Weights of a small image denoising autoencoder.
Model: 27.7M parameters, encoder arch vit, encoder activation relu, encoder moe expert_choice, encoder num experts 16, encoder layers 12, decoder activation elu, decoder widths [48, 96, 96, 96].
Data: trained on scattered letters and digits in many colours, 195000 training examples, 2.9 epochs.
Rows from expert 0 of block 3 of the encoder, named by matrix and row number. Rows with one number belong to one neuron. Each number is 500 + 25 x the weight over its row's rms, rounded and kept within 0 to 999. All counts start at 0. Numbers have three digits each. After the name is the row's rms in percent of the matrix's.
# up: expert up (encoder.blocks.3.mlp.up, 16x192x384), inputs 192-255
# down: expert down (encoder.blocks.3.mlp.down, 16x384x192, transposed), outputs 192-255
up.73 096:522470467537489510484491479529466473486526491549471512503492500489498543517492503490478516509471484529501511526527475518481534515478536514482515536515485473487525543463493497491497499551544524
down.73 098:497493524514504479520541495504468453454492489484490505498520483555452495486464502542488464487453497534528494471511478472503542476484502500512531497478464477532490492466501517452496515451480502
up.74 099:488511516516551472467486476544507479529525514514512484497492477512522504495480510469521472507437487497482492501551506512485487539556500509532493535525556480508499497475511463539515518469510520
down.74 096:470517460476465488514518486493477496494480520478464479510457547533524490499493462495511490488484477478483476506497453482516498501507514516514491521510523527538521533496499473518528505466473473
up.75 103:507491519503496508448507494485505489449480507510508480525491476465511454477565458535523518468515477456496500480529498491505499477497485466492534555513531526493493469491480512514510465509487450
down.75 103:508506501468478491510495511496471540454549521526486516486482472519497525539476487493487494491487479490483480514501506532525493489499522505463484520574472495444481553506498485484524522491510491
up.76 100:533489505486511500506489496469452463465501512522459503483489467477486517503513497477529480468465511475503511522495524439452482482513546505500499469493483479456529499483554549456507478518481449
down.76 103:507521514536513505530491544507546504498547507477468515554528513529523483515509492509498474460519482450495519526469484490500479465506470489528481478481552494504521445526470493482557486482489516
up.77 099:507500494492506520475480510472510470494535477523485495470478516494474454497498499505527482502529491505464517548528498499500548488477431514446505491552485519451515525508533501545462512483444485
down.77 101:471529515473460528532509472491493535554484523526507485473515465518513473469541470474464535502509435562543547509481499496460499500501526475513555499545545549538496554532479521499510492518518494
up.78 100:482475531503480465530513550511496471458501571527464506511534449480520474512518471472516514504447514554479507506501493531473486517502480511537516512575491486556527515481458503485518484523471471
down.78 104:474494467504445539488605506531471498483519510516524450490482467464524479513501512468488503505491511509527494484560507451462499440506498464525525510536519530481498504523542517487533457516472490
up.79 100:525533511527454493507504475505515498549512499520515557491484491471513522469488476557493500501510455493506488492462469509459474475472475566529519478486460516487497550489499496457490537514510529
down.79 102:458461505532523496509509461496517485527482487544491512450527488454491523489472490518550498502514468475537460509496437511538480496497542528489512500502506534504504481498491529497500487542520434
up.80 099:473493495498468539473479457508494516466510495520495478483480530513502489444496537490512523495537476444478465462434497500479506488520449512478533482514520503496483468503496496438528494530532528
down.80 096:507471484498495516540496505460487486521476498538531442511491472491457522510511503499488482495474497486473522489522560503528509495498495482474469495500492502471498487488532517487507508520537540
up.81 098:506476488506526496500495466472506490528524494463539476481506467503498472527504529483510507480530536503495472463502506477443512479479518496532542495510457519474512519485435525509513524519555518
down.81 102:516491470490514455512488420507503483433538510496522545517532476490482518479525459479483494490505504481511492550497509499486516469470529521490494525451488482578461498490530487483500500494535494
up.82 100:533542507505507467483477503490505501489484488517555485533491524480538494495529520490454500482466524465494470535495506450494503501510505512511499493488516535478527517511519466510514537516465525
down.82 099:479555529489472532452486482504516533481467470512489499492510479558510509473453488559543500489482475497496449505505529481523519476529515464508495488502501503504479455489499538505485477471545449
up.83 103:509463522526463506495508553518502520507509466475482528509503522505484508512509490509521493477475508483479496507467474520505510468489498519495500515468491471490475517497543485516520505556517526
down.83 092:498482481505545519504490470478479470515471523498510452500509480482525422528544492534499503454489511504501536463517488541510498494520490470500469539523536461501479544486496529465516533487509532
up.84 101:518463479548489509514499475527530497499526530488464474484503455479527485517468464504489509484515511509508486525557511478452510507495500488553553483477491521510472485507532558500538529547551465
down.84 102:521548508534510529474535526470498491526490485496511456503522505502461488477477485498497490534485503496505459522507507492469555494537519497513471519464459514503485484486496445516494489466533492
up.85 094:497484507485489527497497511513469467508519505519505508503519508502526512514455461519505466442504473481513489522522514482475470460473518473481459517488477519444508485499527489515504519521515505
down.85 101:521512520469477528475476518492481504495450523506534478503532505508480473508494509540489486543537529539486451534515519553518463539443533519504494495497512521499517492497482489489483478460423473
up.86 106:443534520495440504496481501498490491485459481468521470502474498451494478508472492507540518521516493496531505492519551518512510473491501505496457500500538507463473497478503508499521509493501464
down.86 104:478530502521564506463529524509472525510565478503539521531531522473492466531470519488495514516495506474530452539530508497460470494566470527480501500488489509517506495493557487480492482530511443
up.87 099:516543518503522551455458497491541471505496502503496526473526460504533473531484489491544501479508543479563509502452510526524490471530521515508515484468500521495530522502529512450515475493525530
down.87 102:465508483492485497532502512506477517446539534526489481500509507475520519496515515508540491500500489501512464535491485505511474523504521531512494474478427520505510551494496447521483486484480473
up.88 103:493545511509539505499505505465507501453492527522487473504522485508511482549472519519523514497474522458517488501465489519481543492492526476475488476501486481498500494489544482501494529492541483
down.88 102:514529475445495556512515490481499551493518486530506481506533456517528521453530554509483497528487538504512535481482521516472484522492503529501482513501473514429514490522518517501508494553494481
up.89 101:489510489508534533520510498507490505557481536463523463487504495500470545517487476514540490502497505480503509500469486491536486549510486518434540530436578508503482488453462471473499485524479482
down.89 104:487487524486472461469530466497479510486500520518479541492534462481486498503493486521519476506492507492488495492488529486497485500462497504481563521454493520534511540452504539486506504458495499
up.90 103:513546461516495491517505525505513567444416495489544488523499562516497492521478458485495523530533502499465486456505467558497488494488483523497536503507449495532472514478478528525484477482511505
down.90 099:464510547507494510460486532489533491428510490518469526501490505531512513481482525494449502498543475452516538548446429473491510527534543470517553483531495502542486546529518473500515491511497455
up.91 103:459482497469482466539558483504509465496551554513537533556476516500523476462499499514488514472538507474439531507505458462519508475512496487547470514503483474537507506517503487508491468522502474
down.91 100:453445519501493489519521464501498530553491541501517494489515500483482501511505476503527477511473505530513492528524477489492508525497505520477467525470499525488502494469478523511488508506496514
up.92 100:505502473503496477491514537497488519514487490542504468529480460528472499501492471507513553513505494482504517465513542476494514533489501548451477498475509514524463509485498514505494527471542484
down.92 098:485435470516506487501527550520424521478475525458512516506480483507495536500479464521534479496450471469496497523522479513472521484537520503497508488529471505459506472524502540500478512492509532